Weights of a small multi-label image tagger: 32-pixel images, 13.3 epochs.
Rows from block 4 of a small multi-label image tagger, named by matrix and row number. Rows with one number belong to one neuron. Each number is 128 + 32 x the weight over its row's rms, rounded and kept within 0 to 255. All counts start at 0. Numbers have three digits each. After the name is the row's rms in percent of the matrix's.
After each neuron's rows are labels from the 100 images, of 14976, where the neuron reaches its largest size: "top examples" is what is common among them; "peak on" is the class under the peak. Only what is clearly more common there than usual is listed. The data: rendered landscapes of hills, water and sky. In brackets: how many of the 100.
# gate: MLP gate (model.blocks.4.mlp.gate.weight, 336x128), inputs 0-63
# fc1: MLP up (model.blocks.4.mlp.fc1.weight, 336x128), inputs 0-63
# fc2: MLP down (model.blocks.4.mlp.fc2.weight, 128x336, transposed), outputs 0-63

gate.237 102:225134145149128180085125126145122100088111136046177119149139138140104095087134173117114113140080188139166118066106132153150131164128098118096118153148107122136121158178149180157201051146132058
fc1.237 097:026076106158159111201140130126139152130105111233090139126090124090173155189162153121102136133136139119090133148116115131118132091143116151165157175150133115111150156083113084144070206128114189
fc2.237 098:092085110149153136174112168120154150143092062120177131121153113158088150112129051105102156117076112174114130114157094119137169199138168118138063095113091077197150191088105141165112077182104136
top examples: sun or moon in view (93); sunset (89)
peak on: sky (90)

gate.194 081:163144139128156128109138135217144173152143200115190128103119117196143092093182101163136166063113119111134139124121125087128107145141209112091079153118148155108155175109104182128079153155092119
fc1.194 076:107128154141160086128136071137165151110150120095078129162127121154156116122113183153096159071080119104076091088068119127156160116123122134130101107154153131130159104152099092134107074188139156
fc2.194 080:090132112141161121109145141110110143117144082123117148166120188097137147169138208120130183179120151096111177116153141117147092139201139086148127099119063061106058153127196111127108122144152086
top examples: purple alien crags (39)
peak on: water (28)

gate.197 087:145142121034126148134174126122164161144112190100128096151162093128110161218099143129126141111145160107170083125061168112098091167112089191161142161125068086091215120141140156145150150092087146
fc1.197 089:175141144156150110168119101107164171076136153128142192089138167175174124078087148117166153115135147146159135094162097121112135136194073073105147130116153143198033169120190142130080105133137066
fc2.197 094:097124154147115150138157111062062141116134139106092137124111111152138158075106081064190141112125057175038108117166113160131176109121123136155094170146122164112148098096182111154105101087138120
top examples: sunset (96); sun or moon in view (27)
peak on: water (45)

gate.230 099:137157124129139157154150139076131115086126120147132183087121178153153148120136153155143149168138106072070131129131074164147120107118117154111142169099153143207145092134142170195108170151158098
fc1.230 098:110117110113129137107133158156088118141098115162185148178154096108109156126133163145108119173097118122129155114081099109144109128184158139068177095088087143176164180084150140155118161049119117
fc2.230 098:133116132133143173134099131133185193138067150154136115145153092116189179141107131084151104161093140146107130123137108130091220065141089163086104117095149121125165125122128109214140204159178085
top examples: water (88); terraced slopes (46)
peak on: water (68)

gate.209 125:071125093139083107116108145132142132153148137191075133176153124099193141148178127116119148181122053101097112169117155136121123142147138168072148098079116149164110147048103081084134122206169126
fc1.209 124:087159155101174144177134098092055136145092141152074150182116100107136131175144086154122079199149097132128112159103095118125102100128129129156113120083165111141118145111123096125140161059166161
fc2.209 111:143128097104158145125119074149103095115121152082107094137121093097169091109122137154115111086120152064136164159138117135160120082105078151100176109119137158110155115118165175145155122076104071
top examples: sun or moon in view (79); sunset (71)
peak on: sky (74)

gate.247 099:147137122127127128142139120098063108064088124146107159155071135130167110105155181122121174151156131115043118167111102143128132088132052149105101083149183137180068122195158062144169164096128107
fc1.247 095:118140158170112133153171123187148133156171162149116072047139116106134179145115055185136118131112149076203150096098097149179088140102181072152132129096088141071161107096143182122084134143140154
fc2.247 114:118138156146146132141119092190057148141109098106187147084144124108108158047134087150151098025149137107102172096066120129171113175098111061125133146095108144104115108137099092163129140158063100
top examples: sunset (93); sun or moon in view (29)
peak on: sky (90)

gate.28 126:125124108130116148098101144071130155062094107178176110162094141160113180121101150103144083144141112099139117112104109134146147071149170129108086138139169114113135101194098174070150134149127134
fc1.28 131:130119130117126144080112159104117164063113130179164091156097149146148170086078161115132107158132100073137108116104075152155129064130164171121098124148164109112158106187061152084136168139143142
fc2.28 104:179131128122097128085143181107143199132142214130093170149104118147107115129089133183107110146186144157135141171136106092157120122141117099139172149111127139140084177094115158187175157074122108
top examples: purple alien crags (68)
peak on: steep ground (62)

gate.88 111:152069136122086115175157153098142119177106065145108125162072145122168138158123178117092132179171110195114153176106154151095077119121166141113098119133143157120134077109150170117155112098111140
fc1.88 122:147118114155130166066096140106180093099185101140103085100145187081133074116147119145067162144141171168097125134162103162134086122132142107036113125145112095112152162131107168104105154106108079
fc2.88 107:167111149126131154116134164163112124131129162150074112128105101133143121103097150149106206068138098151087163172169117229183056174125122095123120039043132114091187146163109173143114148147132090
top examples: sunset (57); sun or moon in view (36)
peak on: steep ground (38)

gate.335 113:140136147037113149111168127146156095185128111116130062077203084129174184154147182126151109169126116126159183148105154142122089131179103119111085160131159128120114160136152111066140122117133117
fc1.335 110:141097111176139147150112136117082140101153154139124180127098188137041084113117086072120149095092163096101095096147057123124191115058150142169114090138098136121127097131121141172094130137134182
fc2.335 103:122139099160183073133055118093122155169126128105143105178139147177152122227155141146108136098119101124138161138166128159120130100205152145098145137151150113131168110131098092049085161123099076
top examples: red mesas (76)
peak on: gentle ground (68)

gate.326 112:086117125190102098117107063088085108150102117149082091092127075135140167156184091108158114160179112108147126151106122170129153036096106158137096095116115148126088112078126104106141138130108162
fc1.326 114:178157152096170161118156159107155127158116150120131092129153165131089128041045130154126126072068132199100101144126124110171089179129103131101181138129175154104134106167156152179139141135129169
fc2.326 115:133118114120151109191206126114160074153079070128103104106162184088188139167129173114123123151173126126140163141148115102087175133153123174125079153119154147129088151130095149142175116162138132
top examples: sun or moon in view (100); sunset (94)
peak on: sky (100)

gate.238 108:156108102139139068127081030152139127094164110124085162112152162092060209141145133106136099203145105127188117133160114099083123086109113167153102161135133107099148115127175123145131106075157030
fc1.238 107:154165126147150125139135140076086144150162058082178105101085113138055113159177100168168146078095098132080140147132151119148104116142106102111103164093156132142102078140105098111169141176104137
fc2.238 116:083139151068084063120116131142126089090114066123082086116117136127147083139178068144173127167087137119166109118103153135150099097085172123138105140064150131170161125146100112194055111183092144
top examples: red mesas (89); overcast (68)
peak on: gentle ground (83)

gate.198 086:138101145144138120159123207096123149115133143134109126147161141158116195129114083134158156115099141071149143152109177082111097158114102098111161154167165141140111137136171159114158153126116138
fc1.198 075:168117118090084083092104155182095159123159055126141061175167130113079135096126112126140152177112137130074145134186151150123099139085125126110152181121153133167094135175124079135144095140097145
fc2.198 086:117166130124184078057120102155089156115117127060170129112183112081095137193152127151100169110091091063103108148087109096090129126139122105158098141148129132113094193127159148086092120129165133
top examples: sunset (63); snowy peaks (52)
peak on: snow (46)

gate.142 074:129176161093180164085108205156158153116155200125124077151152096141086120119121093138127178133063104134115104123105143150096126129132158199094147083126145119139137135090092106123167099103141079
fc1.142 068:180157130149126142136146140143158132178134103160101086081143143146093130070104188090137187165138099133090145142187073118122098118130151145125111120101189101145125102170145048208165133111144157
fc2.142 079:119123140120128078151126153052131187102196097145113121135174149150051089069156150148121076109178090186091136131150147084130118145150109126121117134086096124105166098153115153114106113065202115
top examples: water (83); noon (56); dark volcanic rock (49)
peak on: gentle ground (69)

gate.41 101:080125152165127099114158127123118135131179095141138137164138166099113121091144108124140126168129122097165190102142150139120167169112148075116130060089148151124114087196212103079142123129139139
fc1.41 102:143123097161188131145123130124143121082196155134113144177120104100069149101163111130081117216073113129160082137148064065122162142177110093141178114114161210156161117084131155125087138153138129
fc2.41 102:146177124097098106118170154143189107146122146156168115132130046117147118148157114141112162175115184123127080112165099152097114156160141095062136142115124158186144093179115141166130182102108123
top examples: snowy peaks (39)
peak on: steep ground (34)

gate.218 120:126147093200158110098125147122150094080145149113075166158088098162077129162128135101143133074115181096133123147116100107095150125082129126144123166107096162093164124173108113102136054160147091
fc1.218 127:131137156106083172152118080096123159189122093138158089099187157124159135086130118133119144179148065122117138109117130170159129132172101123122165091144128100158095133102117124156109211110095159
fc2.218 108:130116060134145120166159128125119112056144119112159116108120202101174105091095154172204165145088146157094125139144103164143148163070144124106139117135221137102132107149157042101153125096143105
top examples: snowy peaks (71)
peak on: snow (46); steep ground (39)

gate.205 126:070194139145148100170188096151198165150149111093117091123086126113183105112100123153103172137159140094158135098127115119142119112167181066112150119171163107061125138111164151141120127139152106
fc1.205 129:093153173107184143153167141141159231128108125104088110124100131108155140131135139126101133132115097126156185141109076132090105075120124091121137143157171103065175131121111160139194139088130136
fc2.205 121:109112154127171141184144095106072213124111192167177155167161112157133126138080112141152120151145106082160143131068106182135093116114129093137104073125115147130097109091160098148100124163105043
top examples: sunset (100); sun or moon in view (94)
peak on: sky (100)

gate.301 084:116125150115095097103101135112115101135162179108114114112129133167083196077156169100172124126080144097122106133074151153088120173120143200111093094224134160087110117125099133159108172172133083
fc1.301 086:103128107107112132163141105181116167145104102202141129059145172135186147144113069138113172141086136138138138150179173135123175136126102128129113103125078157146137166127114137041145052084131179
fc2.301 092:092091074137147120102143154118147143139122130160128102140167108143096186195106134076082124104121097115094178133120130095187100137100098134140123070183162084133104191142120107096087124152106071
top examples: dark volcanic rock (47); red mesas (39)
peak on: water (37)

gate.279 090:158124140184190171158135101116068123141111140123108213168117135080037173111158093140096114208166112122088144110124088163144103136088122162135100117110154134134165122151114163120153166149152133
fc1.279 091:165108124120119201136122072105144141188123092156132164146095110100075138111202105122142129160102120161115154079129097139125113125083159191083034130078121147134190151109129165117172100180132156
fc2.279 112:092106149097103067089115109100193101125152072098161138113087137161119053074071158119157164115139133156104153082114119115078118203125150135087171075138147169119165089108080147110156172142129137
top examples: sunset (74); desert dunes (33)
peak on: water (32)

gate.24 117:173096091089119165176111113157135167196090072126122122079108126071114142104093172112143102148130116104095174114107170150122160138196153123117178148126142160135124147076083140129135125124121108
fc1.24 128:095168119136154088089060114182143129114199170155103108114119124106131144152135157152133151091063134133144074143162073084148066123048142141102124100125124137092177103179132154143087108097145136
fc2.24 112:104076106128132152130070153123016103198144128186123162137094128130142087153113107067099133165105124116079106070086112151083121126169149143114141105160135113159130140184124139095130117174150074
top examples: red mesas (46)
peak on: water (30)

gate.71 101:171161116110155133102143163102078139139126118156111105070123144170087176137098148149106162075130203118125214167134107084116151101089193137144186161175152157062071138145108116171155147094145079
fc1.71 091:128128110098187103124093154127155070140170094122133102084115160094109148120116138137136154154124149081085156156089105191147156122078154154145144102173153116137109152172092154173102126106120147
fc2.71 095:153146090089108137142169109175193104118175140119116116123076164054148142092093101110106114125098073152147156073059149126124113155128129128140108163160098143175104133133078233129156162157167143
top examples: purple alien crags (86); overcast (49)
peak on: steep ground (93)

gate.191 129:144132077141045129104146116148137139129103184183098127094156156174198055143148098145127107143208157114112150150142139170168173169153070166138180107109112126121143155169164141145066056119171160
fc1.191 141:112144161121232143177108124080126135138142076078189126141063075091103199113124145120143120115079141137140088124114098114082088092133107060111081106151092152125134158100091113124206178136099068
fc2.191 100:176122075128061179088102152134093082083108161137135155129178152116137119162139122153094156076197123122111206080127100089173089159138163177166192142082145141183120149154188115159133147076107182
top examples: snowy peaks (66)
peak on: snow (46); steep ground (38)

gate.40 081:107083119131148132132154150126104137104145144117144128046070107158142106147149191121104072099093133150101130204096107113092141123105184148098093173159144121164146089153124089162095110161176097
fc1.40 087:084141068164119214100101140156120102173116148065123117061139119141108093138140121064112100110137131124125150127124137090139208088163148113126107186177127159124130157145095127169075186167072134
fc2.40 095:151103117076144089132163150123125079068114163166179173086158080104110141115101154118137149155166101140140113178101137146151127118116104138107124103072112135162089122046088120129207081161106098
top examples: red mesas (46); terraced slopes (32)
peak on: gentle ground (55)

gate.61 105:161125102141087126153162106068088184140085170127140150115082128125103067143146145083127103115176123122134110113104115105173108153109131083093116176132177086099156154068187103110156106130133091
fc1.61 105:152157095112100129142126100187193120190109087137107136176116106147107110140093130163118151113109176089151196188126122034096139105099105096165161150152118115104125114126084144134081152070073158
fc2.61 113:093137139139108126097103134077096147119158183121134150125151107145111173091103170125069166079123110116090117086096183187131092124104174135161086146111150130081107115133132131162144159122110130
top examples: dark volcanic rock (42)
peak on: steep ground (42)